Rows from block 5 of the audio encoder of a small audio captioner, named by matrix and row number. Each number is 500 + 40 x the weight over its row's rms, rounded and kept within 0 to 999. All counts start at 0. Numbers have three digits each.
After each channel's rows are labels from the 100 clips, of 14976, where the channel reaches its highest value: "responds to" is what is common among them; "band" is the frequency band that holds the peak. Only what is clearly more common there than usual is listed. The data: synthesised imitations of 52 everyday sounds, one a clip. In brackets: how many of the 100.
# pw: pointwise conv (encoder.blocks.5.pw.weight, 320x320x1x1), inputs 0-159

pw.301:490526504551528479542531495472475570521473502455499529495492481451534447469459517538499465477475394525462513504459522478504459515409535446551516506590446593494478496549452542508494559446444477528464531518489516472516550513420506616583510538455442488486536465475524444483414519478470538496400489582548505385493461527573463495448501526414432487425510478470554461465518451495532512489537536527437501470550465490451503549561487435524502531456574497441513583441530484538522477541499531
responds to: doorbell (51); signals (42); beeping (34)
band: 2000 to 4000 Hz (71)

pw.238:535487494505506477485545482456549479482533423546503443463519539431500453538520511544526483526494533472487457525385499447495484570565474526471547540490447498409589440532551527425461593563501508455430489472464460559482473467527456472479472522500569509484482510543458472542480490503498556488539536533483544486570468506515579520447482430471519541546476472492477357528538507459490402426475451502504572455480508468499506428445487487557471487501472449485434521534508498502520470481446453
responds to: clipping (56); text has "clipped" (56); white noise (39)
band: 4000 to 8000 Hz (98)

pw.0:535510457461424414503442495567580539466470475570431507459506496480561434512448500488473473512462456488499517506461538461452469487459514430489497537440446515518483489469504491502425525492522517512533435483486502533553550439556538476430491483472538495518452465476485547484536556465509491466536569476468438548470507513395496458534433485551483488467447525526496466487478475495510494451524515493504526549486536565533519455525521485490425502431479532525501486536488458507449533471524432
responds to: clipping (37); text has "clipped" (37)
band: 4000 to 8000 Hz (83)

pw.317:478532544512500569457480467471503529425518425511487477494539527500570549451483552563515518456513462447555485488487493436510538517520530555475509505487519505515579471460501509430461485531466566408501470437539475451448510494546519544508505503502487534428500456470573437501449520524505471484496524467481520450389469435496616470475498456427512491463492480477430510486496515440473496544456454478480492462489487457435516505547487478481510489553450514466502488479507466483488461464475453
responds to: reverberation (83); text has "reverberant" (83); laser zap (53)
band: 1000 to 2000 Hz (42)

pw.131:518444515500521551458472478493553497523541575486478439516500511483552493522501436429527518448431565445486472509454488450539482498435438446420503453456513426523551481567455450468542550495461577456462504496536546438526445518477500520539532503492470427457455476494497427549429503485537448455494528424500499546455558475466448505510544502567462507479457512505502545481481477486558533487491473482493469506468430493505502554549508517543530517490400453544449448477459481469410570430513496
responds to: mains hum (34)
band: 0 to 250 Hz (30)

pw.236:531447478475455446435499446459525573460478468492474456469504499584472478458492432446399483540546459527452506542471517532412518486433507471532473508524518517538602513492500453487446426535471418455521504479519494500523518479471475536456450467458468413478526497465472532497469460503454477521476465500535470452493450562490468537522425499536478484477493521502535524484494528476453515461495492557502465492462415513526475481485456534530477442513565473497482577443549459466496499526501514
responds to: music (66); drum roll (64)
band: 250 to 500 Hz (41)

pw.149:553466525452507530476516598526423463523501520515495501499531475499538539436483520481500502454517458444576428495498430490551510489435461472485493483524552480537462413429520502568488461492523462517433487522515509460509484553456532462529533519519477489482503464517533503517502545517464453466475437518455499551451588419516494521570531494510503514470520517578526554519471462478541509519531484496484490448549479485489510568538436575472498549531520517501489471463443592487525507392505484
responds to: reverberation (80); text has "room" (80); text has "reverberant" (80); group: people (48)
band: 2000 to 4000 Hz (61)

pw.105:486497525445536473542468450492451498477520499560498501480474474496535445431447469449462418484461492562516499517472417491461494545486489443519520456545511551442544541522519458471509506480485527429500450453437513516460513507524517542478481529470475461513462489450435482495485569546480546483495481512498545472497499532562548527486516468525501504438420531505504432461450462441383427528465532488496533510448466487451573427509500466511421506486493480486416535579498443478450527494535469
responds to: mains hum (62); muffled (low-pass) (37)
band: 1000 to 2000 Hz (53)

pw.122:466484519507490542523521489498501647534539518537434490506520539517530542482475485430525479494529467536502539486515458562418522525439474499531547501518575633527486532503555487510526416503422478526423496538456527450543551487525479493523576457467508528482518488487433531502506459479512505453469495547582491514513494473524459508512487547458476520506531536493533490565523585516469486528397505569464437494546473496504479536445516444492500422496531443481509477468494506505470452559535481
responds to: music (43); drum roll (39)
band: 0 to 250 Hz (57)

pw.279:428519514432510496535454518470559501541492480503430515461469405496512524594503533520472493492611488484488491494459495529465512477446500480441517468503403486545499557505444549417486412487491498495504479531496485433517506528472407493526457505546555521465496538502551468472459444467465529515470498453474481505384447486546481539554543523507556504505485485520437528431531521448497495576476481504494447520479441485508487555484512496487486496514458459524491486567477596523537521547457513
responds to: thin (high-pass) (74)
band: 0 to 250 Hz (73)

pw.250:457524507497540413510462415480544479511503554465525480476549468554500427541501515516507519540541517491480487467415455514466465478478477499567407523490469476463423484466494539478506460483496439502462453505443511496497535458461509490477436448482440499552546530465495548557440504514540469502510482498454507509479454472582541440511466508538478489482461506498452514483522476411492544488509484489517476529431516490514543445422501496524451477452533466462431535511463536535457502542539530
responds to: laser zap (36)
band: 0 to 250 Hz (94)

pw.163:469534478518535436474460512446523462543436513470483510488484485490457472486476459532514509527564480447456514470485495461530444498500447459461408520544435450514486491512456488404439494489523484473485477516465492480504538501445517477499442503503471492541435491467480541469443510575426461461514526452450568530520450489539475462484503508582527445506442490475483487495470521456491404497514472506464470495423528472510504456499545465486399457449469521493441469510484525409444535522505475
responds to: thin (high-pass) (73)
band: 0 to 250 Hz (79)

pw.177:507498450435429476522501500456515531458456506498488525479538465499528498497473528571439480496491445492499454467524467507513468461457550444574455526588508492470470530555533598438460494486473447495505465489486508566510518418458529609531441460478518512513488482487514538488528511531496538526499475566493515451452486500542497484444526545468501454436497495517511478478555503556440479496625457482493463562539548494485530471574497445486488543471524506420595490528498468556455454473518491
responds to: melody (31); music (31); siren (28)
band: 500 to 1000 Hz (40)

pw.306:499548557538509504522507451442480469517527522444533473516535385556527485534483470442522474483567499484544541552510534562517569483452548438555492459527495484551489515462447534487496510515527527483452463519481474493515513541433429516543482450495512559449495499500497525525479452421413468466508468473535431506478484480533532500468528544519502530540522519504482488519532517480602538463496495492534419502471464476534438430525492444546474563555570451477521560483531536496485487513435563
responds to: music (38); drum roll (34)
band: 0 to 250 Hz (78)

pw.1:526537473437524526501496529491501450426476560541522496421487485473489454544541504582444506455464464610520533536478453507494475509477589552457530560466464504572496477478497595445430462517469475521498457454546473492565435445490507528487456466481519508493469493489544530569473427558489452500527489465538470479528493479481528470504477503552478532469470543509469502525512533506537526478556545480536473549472569594525534468428486563517517403454484447522519464489495519484539530508436491
responds to: laser zap (44); machines and effects (44)
band: 0 to 250 Hz (48)

pw.103:516446513547540515495562515497471489511476494510534429442484529498520438458471523488587483508439560430505497485499442445502527395531459453525528480484495493515462477526509470455476485498528558549474530392521475493463489551570355499509415517547492447487415484510489450523469475469528498505589513521490488503528535434456518520484544500459464533517516488489489499512492529465437546360478500485591519541509537482464475495497487489495536506477444436550469500442479460477516426439383559
responds to: clipping (44); text has "clipped" (44); muffled (low-pass) (30)
band: 0 to 250 Hz (96)

pw.14:529432513482540477517554563521513434474465517432484525603573488483479520439468552471441507475474461545578572533541453499466511504495479451469546485533479555480513489519487544459478542505486542534522507547490573471425565560476443426559589539434466561493481470489454466499531471488595521490485511548455493531459505480494496480540501526512457461542509502470583461515437479475497543481477438394507441502567483452437472518521425492477501520478443534454507456455414497493464512527501492
responds to: household (39); glass breaking (34)
band: 4000 to 8000 Hz (68)

pw.267:485474492539477533521454489468499452532509501453429461482543563477548525498496520465531488520476460492446530453428518517451467492510472559471514425440484483507474517473498479465508510449546422569454496454484468537530398495510466464537475482513493469438449489406535467549545471414517478523537460492511479518596464463519487471521510482427481470505457503458484511511446511480414472443453426555444547542472538521510489457490489426547544513531439446501522468489469475520395476506428465
responds to: mains hum (76); clipping (39); text has "clipped" (39)
band: 0 to 250 Hz (72)

pw.231:466526461497443468547495462551559487499451513569443549580518450504510474525523545513506515528446515596613540594533478456445523515461518517512522530575505523512513511453474567473411427547472507607534487497473520545544478515586501518551551450499444537499525501513533504509499476525579490520512500549473527504491549452556498510521423542520395474442501510453612433496504518437405446506525441478527517549548499462471508529427517482488501457466459487474486487505441536535478469543464537
responds to: signals (57); beeping (54)
band: 2000 to 4000 Hz (54)

pw.218:513496469442448451457473449512522440470501497542480491521482488483484489481564525498542499519414486442496509474520460523509539477518486491545587502523525536524505530457521484524472475459536506536516469522480509591502476476532468537480543462594485483476465494488589398467523498547490498524543515535412524448507486484527537498479503418489494412514568516472490509461503486506411442446560496530479519481472493561472448451449479584547447378535404412492568485412492555524488464483439530
responds to: signals (55); siren (50)
band: 1000 to 2000 Hz (60)

pw.212:488514479512481448501493586552457530509453529521527540553495477429513524482487468547525489364516519573559463493562429506457536539509486442392541559524501507482459537496427496463489443468499497551463505499451514542511518494482459550530506538464391549503479525490509501503512457513550568481482415540510518552556522500541466525493440506459448466495507555534627477499483433544461531472583525498480438530563517472495502502495455439453472432491460464456480463474519505425403510501506495
responds to: household (44)
band: 4000 to 8000 Hz (54)

pw.168:432535503542501516511596486490492515496479509595508553505535521507522522460525535479496517472510464374502474452565416520476406518484480478453441459474520532501473459552471525449477489536510420423455527491473521467417515431463442461541539457483435435504502505467537532410536495548476501496466495473566534545525514457470507499513500468502553539521560418458440474473425491454503537479457471526564478461549501453465554514500518541543475517488452522486447506540494494547561511501479425
responds to: machines and effects (67); explosion (45); clipping (27); text has "clipped" (27)
band: 0 to 250 Hz (69)

pw.290:516505518512542534529527540514468449474516467388497521523599496458432517462489544569475556483525466467530502490523486513472459475453413454470465454499460503512533483512496502507498518490519493445514485557471551498499554492484469453549463513445581526423534464468464538461489507523515531474472446525483514533502462489441515459555482432498521505547501444457519498507493499535499386518497464481519499442484506503514460488541487569585500478489500542460488475422496550567535476510482524
responds to: machines and effects (81); laser zap (80)
band: 500 to 1000 Hz (35)

pw.13:506527465461429490534567506451510413460443475425451518551525560449446461436476489474491468512491488454487472487516454502505440536555513551441462523470426426509531494495535587504443515500480468492454497496411537498509487483514465466514507536553490532488415513567543449545558479451517582580525502476455478519445510445474457486530498493406494481544475520528508442481440526505455505467549459518488497489510501495510530500425449478520476473499505504404510465509464545513520486482473430
responds to: mains hum (77); clipping (35); text has "clipped" (35)
band: 0 to 250 Hz (52)

pw.100:455536506493498516495570524526486520588466482566495475453532543425514626519506496491502471433440579538483539489499473546453551486527492485503522485509467543578522444570567566459487511526543497461522534498514459515509496556466460493593506498483503470497574480460494440553475521405636460484445461532528548501484447488477415496498516537457570478499513488482547471543495449504507527510545465443528535522465472538488570456568406407461536489534474509487558424501410510512520458470442418
responds to: machines and effects (44); laser zap (42)
band: 500 to 1000 Hz (36)

pw.102:468530459571367458495465514500536502511521439447477520482511484606422535599513519470493526507425488474556488493533541459478452500463439529519525502548490485489529516484487525515518511489477460529594461515489548531517455526471566481524540455449460493483577533540464444530541455452520497524488571591457449465461505527478566511548491511447533514460483446434538483520548551499490459508464427450535498540513528476504519478535500470536587483489458520576503421472473430563492491440502515
responds to: signals (55); beeping (49)
band: 2000 to 4000 Hz (54)

pw.234:527481544500547516497490465510528509474562481456498497482492522468521473454426456536581513464470452501541435460425486421499479576518436442525484411491541465457475472548507431514498498526460528463496526493492477528467501434549493509505462513515526491490443455458498510462389472559476492467530546487527517461498567420512512500429498440499538515529499440460544343488523491465427464460503508460472549448418500483496504514474443589529460435515457491484501530429505487483479512466476478
responds to: rumble (50); machines and effects (50); muffled (low-pass) (31)
band: 0 to 250 Hz (57)

pw.16:464537530590510490486473497440497554516484582463516474484515460419507513480479478541526548539496535592434545503517495495518468470533435530545497459515550505487507547537412456414429532506475517482449525513469494490494420510473463530553470506454483489499573453484592452435509436496490602507525360501504489432505453505507492500432507546439509482530502519431487542527487517441506540526473505555355424439474522485480484508509466465520449479507568438566468537457516479475487473577454502
responds to: people (34)
band: 250 to 500 Hz (32)

pw.314:500448490478480497525466540490476515545467614513522502500474475485528502476453419456475534485426482481521539543535469444532450546519507453561463506490492449566481486442581449522481597515582494525540507446466487479532437464434529510568509497532582526522491433468473564490543530516422465499546454540448515440476554502519464461433551511499449435450479463495559497514430493517461531536534498548417517516549520476470492479544524474448584456476509492477541460514422477470499538486452543
responds to: people (33); rumble (31)
band: 1000 to 2000 Hz (45)

pw.29:455511502508497405511567494412523494524440520539524448498489482500562454563525509473477458541520480588583504472539457547514486468504547461530555524486460468583420497519528502506497473589529524540464466502488475476458488463500457529468496449549507492488493454458552488550469450437499464431499471470496490424496489525517503481433546546494515457501425463528500471580520465499518477459490558462501466459532535474493508479471477480484465512465544451505509491526504589460562574484393660
responds to: thin (high-pass) (83)
band: 0 to 250 Hz (85)

pw.235:563494494508487500491539598487414433481487571530512509629502423514533527494556462468533472498497481562545481445550465481533544513561527490435480514463571472502441496457463478563543522488473418519448449589486500499460454506476445492466464520478566545516486487477502508508526508463494532453549405547512443519510478454464456504480557521470521476550593621482506506519454475542504564392437536494505436464543466490576453500460485566517504502495534468498483483471543490498489484485496531
responds to: household (42)
band: 4000 to 8000 Hz (87)

pw.109:464459522534482525517479541541544585523507457496504477483575497517584524505488443379503521564454476462501502497498489477509513512511455440567496484481536530419518406488565452425537425510486592484507477455486540438507448532427504496471520546519484468487523535497457521560475432453521525494498528511474506452545547494494567544536496553493479496489458507548513523536552538478474488428448487506487524540509396472505560484508514509521511496467473460513467462483489469485495465527514522
responds to: animals (40); frog croaking (36)
band: 1000 to 2000 Hz (40)

pw.179:498554501484496439529530489451479483454465562472498547568466477490445427509511441445499438532536497484447542471532536460445456477507544446460467458501446457578502495485521494549524519491509452529458491538441480460499573537478481517553437461530513535529550441504510541536484468555529493505457496542505469479472503624523486462478605541533446480444518527589491513525513482511460538488459513473539480497477460471493456474443450487434450410465498494450513460470448521427478493491396543
responds to: thin (high-pass) (55)
band: 0 to 250 Hz (71)

pw.6:523460456536501506513509518537466564506529520491450472530494504449526504514467488516590510463509530521501457504519464428505458446535452535486484491488487516503471495532484508523451509445439547560515518443458429509483473465499468520500397471530525488514530541485492536544463575515503479488495502597490541533486520485531498456492545488486461520584521480488491470523552543465426528418541441474485556543492484431486531484481440504399544540524522499530466432512496522438546421459448498
responds to: household (43)
band: 0 to 250 Hz (46)

pw.40:533442538503532501503516480514515501559528429540513480504526543482499402478474462486545546487536494487462482481440470419488465480507473479556449481476467518419485501527538509454491501548507550467469544479556474499529473487527510490478458555601516453487523507514498484475473448479469502461450507495486588487498522518477528470443499490547556453472471433487483503521455454401448511463472557518505536469480472460447511443428564518497474500479479490491420554496459508546537503532476566
responds to: rumble (85)
band: 0 to 250 Hz (98)

pw.271:571411521490506492469511478433465470464524481513451532526518494467555499369423538521520457455456469500596460406542481467465543448465521504447524495526527517500531464484511543551528490530546513558538435476498477495467436513528547491574480492561482512463465491419566528350487468456490519448538450527479531465440497497506519516473564459412536484582438532519485453522487500467459464501509518464456523554537461509421513496480498495553539489527467458482478484494502480507467560493464512
responds to: machines and effects (73); laser zap (61)
band: 1000 to 2000 Hz (50)

pw.258:486446595434542488479531492510573524574468488509512405446471537498500466478394468459535475492455443575468449478498490444490482470505492442532446491461506375527510569502452446442511531542468529507495519478523495507534522458495526516550524527556576416478477447538550494446425463502482477546465592467468520479511447480519529507477538539502503493466486459560504552509495419532502490552484527468512551468473460479487576471510504401515493510523555473479483525597455452510521512512514550
responds to: animals (50); howling (41)
band: 500 to 1000 Hz (57)

pw.101:467547499422485525462467492472519524453514619546501496523530505543410513513480526579486551496572486553541552478387415528507537472453506486495456542506509476519465537521493506547435434574545544477456496476455481556473569469485476435475462497523482494552479502489504551541516529520445497506519493511480468533457526499500455505511544514554494502571449528504471505533509489484518489500481494550440431574540422474474462487470535532489534540500560473530516512516544516515490507554549546
responds to: people (41); chatter (34)
band: 0 to 250 Hz (70)

pw.292:426495471554472514496496457488473529537526492434476475505474507439527473497458546507537503486535580435512497453493463530539473570467497496506444436578514548420513502494496477517490450526429444494450540448443523465476490495496494527478468469433464496531447516497432476483504561466560542413447455579498481546522590491488494495553490515511475503527468482378452499528518517493436537516490478533511451484523529498463523555456461506438457454462510520494466494456561458489519487518499412
responds to: household (52); doorbell (45); signals (32)
band: 4000 to 8000 Hz (50)

pw.186:537475417520514569558481490533527562525526514476463487500540450520552511547573475414424452486484526526493504517457511504539474526506496532490526580453468504475535441493448502472605467483478494511474524535519506460448542528442509508469545504422642496462466520549440499489441504500551491517494462512500444501409543469532567554597447476526542515479487469499485513488541557475579502551489453511478465529507503529608461525562492447449486521489451482545565475478531536423522521450531489
responds to: clipping (30); text has "clipped" (30)
band: 1000 to 2000 Hz (46)

pw.232:534468487515549456436520488538458484532468427505526536502558530480490558511453430514484512508519496548464470438537536504477530507469519401477508479489573508535478498549491477417531504504434515526475516533452481450506488579422587566471488444474540398480525459502455492460466491551427528467429437514507448436441491477546531513514504580500519441467539513528506577474499494490477474510518464483487508494459503460506476474507480453466518505515519493482476528475497612407546498461487508
responds to: people (78); laughter (77)
band: 4000 to 8000 Hz (78)

pw.116:497474554523522468521524559497517496526477460546457480496466506562502451508511500492494482492469463483508534466518584539515393508454494522475545520484473500457517496417467478522532604528510504501528456470517505521580529497526525500483471529522586439520472513529449470520537575492497503524516506514491499481496534489426523493533479499507582477462439478540504509543477537505549560528459556477497537529478512478546521525585502482521582543433545544463486505530509461511462614497538491
responds to: clipping (51); text has "clipped" (51); nature (39)
band: 4000 to 8000 Hz (60)

pw.62:507457440512463500513498519535502476515418522482530519517488467487492473458495426438383482446518503567533495491514456478519489420468545529468438585458432490476561499466538546424402565585487523463376499456535504460467520561496477524453498516523526500454431479444520526495411493471509440515493541471519527537449499521509457525515449522538542599507433515520508448445485538501526520543519521490443470513476540519511478451499486464510552497483473433539515439545504564489478529518520441
responds to: people (39); clipping (26); text has "clipped" (26)
band: 1000 to 2000 Hz (41)

pw.78:473514557535460527487576428489530535533470494501506470483431509471508510465501536538535447522492509513449488507478443501462451545463583470509510430496477509578464502507487551384539430550501522438484501439515506466474553439501489511582449440451504406499496517396564521419506531458542535503422496529488532460564476517559557527465471500437512458524480431458482481415434450459445445450462535535533506499416548473401538513452510461469520525518465481500513518522542470463454440555477454
responds to: machines and effects (75); sawing (36)
band: 0 to 250 Hz (36)

pw.37:493506498535442518463490534474543529498468526431401469540528516449543552497522493517471507527429525522489510542513492478402569472555521517491485482518573528475524482491524497489485473419580506546538486484507461481482481558511494457462470467515536494513548476452555497535430391551558456535555536555536400459565500546492522629519452537386473506493459548531510522484529535453457481444448428506503515470525452548526464541539418523477482459508521460462512445541501545554503444539498462
responds to: reverberation (74); text has "reverberant" (74); water drop (28)
band: 1000 to 2000 Hz (42)

pw.137:463461509506463543460520505439539452558458504573402542558531500529563518418505522442446557479444498503511447544490462477494451501450480499455508468489534514478509465442453449493534551454455486528514417536540469468569419440468478497503511467493517452511506531418542488537528519455502414450472537521408497477493555530481492542509454512490528432441409482488426625448470506538550567499432492475521475472516464470465465551513462502500509460509458547446521480454530514464440446474445440
responds to: household (40); mooing (32)
band: 1000 to 2000 Hz (40)

pw.121:458435475563504523496445458497556465532542442551539479484508512462550438562510406572543498462553491542437434538460501521513534537446504431455567482441513487413560471513508441490449483477462459486516548547529464517521496462550453458478487463485455404501532504475554467515463461505466459429487521539512493566556481444458501509442493441501534516534462447453470541445480460495513466414474560476444487457404505506511517518489459537525532434490518511477458550511501492472524496462507523
responds to: rumble (64)
band: 0 to 250 Hz (41); 250 to 500 Hz (32)

pw.219:429501448478461486518545508531483502467480513518539514496438447476528451396488461456495486523507473543513440491499547500450494468466560513467440527460480508501561507489466502477413430586568541459417459495579461519482483578493486353512441501484498454498493543385483454500543505433471463457486523469598499538511475500451500478487494482504512500560523526487457512512495521427538560539422500505505528537475528463461485475522504528505435552455519518497510459539493527568611473516485489
responds to: frog croaking (58); animals (58)
band: 1000 to 2000 Hz (59); 500 to 1000 Hz (31)

pw.226:528453552537531511497529487486474482505545487477480521463496480556527492513435430414474458419520475546456471563469488584497553473481506520563516472513459459501537476464541444535570522551534506523562481465539501446528479539470534537544428494445471486470475455502437514501469515473429474494447437521505532453503507541547536549488507526489506464495504509470530520521498465466522542491502536460449517450443389504582404450536457472509501482495459521466474509454544549514504483563526449
responds to: music (61); drum roll (59)
band: 250 to 500 Hz (35)

pw.318:456534446475517392509497548533476507493495473439499488539431506544454504588548473496499446461555468409491451450512463523530577553499531538454550463514397480461529541455469514477457459517528476501495513502563486503440545596486551549480498543523440499423509486548524473546471538463501487504453530500564470482513462465540437571478487509503564450456500459553510557499537490528604464556484505495455532459491505434447531550575508495484519508498497574502564560516471532547554454485457489
responds to: animals (73); frog croaking (59)
band: 1000 to 2000 Hz (46)

pw.277:460411449466489473499427484505569533535481449587478415496506452498454472474441462491537432505516508455456439494550516458482482512469476493481508523495474484454541488519500486445491448519480504503510506481441500553534518528564542502446529524545514428517516493464425546514448490514507547498456555453523574531537515511466516482509367482563478524463477422483506430513508496524456435542489491500463568401451487489508619528500520533495461481460477516471522479519470471502519561486524408
responds to: muffled (low-pass) (61)
band: 250 to 500 Hz (26)

pw.156:458449432536469482505428455550512468559501476548498498448467495444522469506522475462495488524477510478495514495500497406506511512510447490444500479444470499541502533528538470502526561480485534528458555431518467467528470468489478446493508495557496457567506598455488551565496514500542457459523478521480490536540554518475473441498422528481540513536509504414523497426451498471478547476478553470433542510526451510491539546433536484456549484446508510507451448571504462483521553447553467
responds to: muffled (low-pass) (35); clipping (25); text has "clipped" (25)
band: 0 to 250 Hz (34)

pw.91:567487483545504493499499531429494507470411470536552487493481399486459468445452486515444420465526512511524480489466523495511481480545516540555519533476571496484606448427500493414473501453510538513513521475516564525517521478562543473419518596473598524493520522490483508449464440547590489557557489513485500480494463650470570567516493455488575492501537553478491449510513543467517469516504492464463493479529509552547538524514499453533506519423524482428503499480534543512412582546524531
responds to: clipping (41); text has "clipped" (41); spray hiss (29)
band: 4000 to 8000 Hz (78)

pw.22:571486502432508541522525548491467419395501460528484451505600511506497473452540478486482418435506507560527478523475474463489505460532508478512539525490549508533541452474525451484518468574496510492453504443555502558463485441563549492398524529497574547484479423532489493493478503476498455486522437556494452464470538503472536495457560460501511500507446510510501510524459487487455514485504457449446512455503552494536478549464493512521489499483501495471435499494548517470458483486501499
responds to: reverberation (65); text has "room" (65); text has "reverberant" (65); clipping (40)
band: 4000 to 8000 Hz (69)

pw.35:506527486465477465493515452489441467520549442545513453488466501520451466575537534441553505526480514453468388486431553470465407455504472463539549507473497412391497444532520487515517530481506450478515533529471536505454453442522519399458495530487517496533501494466449544514493418454489527466474548436466507512515493550496558429474403452494411465511500501454499470502477515480484463514447494513559584529460432482512533449458516538495496500414473453501435522518508505506500584488476502
responds to: machines and effects (57); sawing (42)
band: 0 to 250 Hz (100)

pw.313:528517418534509450503456473516472506474449492482494499484523498502495500461518386401430405479467526479526574423549440491535464558489493459514518533493483532528454440435576512506563545511523467471486414515481545467480519524524580533471463543530557474492553517523549487519509544487462399518535441591474477411480513510457523520429473532478538512453542500475482460482507532512477452469460530519483490539535462570489465497503535511463482543533489564472544477547546391545479545515524470
responds to: reverberation (67); text has "room" (67); text has "reverberant" (67); clipping (33)
band: 4000 to 8000 Hz (68)

pw.289:448526509528516506576509514452526566480528496607516449446485546482491435480490512495502476454493477507521510536512526553534444507474556503486619527503481577483499375525524501538469459568436547544461606448527494458494433544508482471521520553461485530493514557501496426527506531436514536488499494507542537479505490506475517435430470502565486560489498535485510442544565510536501494497403519513496484521477526528542481457557488513508474559455479487526588519591458508470517483517521528
responds to: clipping (66); text has "clipped" (66)
band: 0 to 250 Hz (74)

pw.49:483451466503472519461518462509403461470510487492514519484443559492509527499491524551525467441550559490486469419535438519498540431486522491505551486521521536497474531493563503505402443511519510466444587455551475518523436441587507505487462501577490430500498514512523461397505430501447467480506441418480496527511472448463566489478505384532481527521475498418419484497456484491488427509507435543500493475533604529462497527462509485490531556525479452494491527465495495543507454540434422
responds to: rumble (38); laser zap (31)
band: 0 to 250 Hz (59)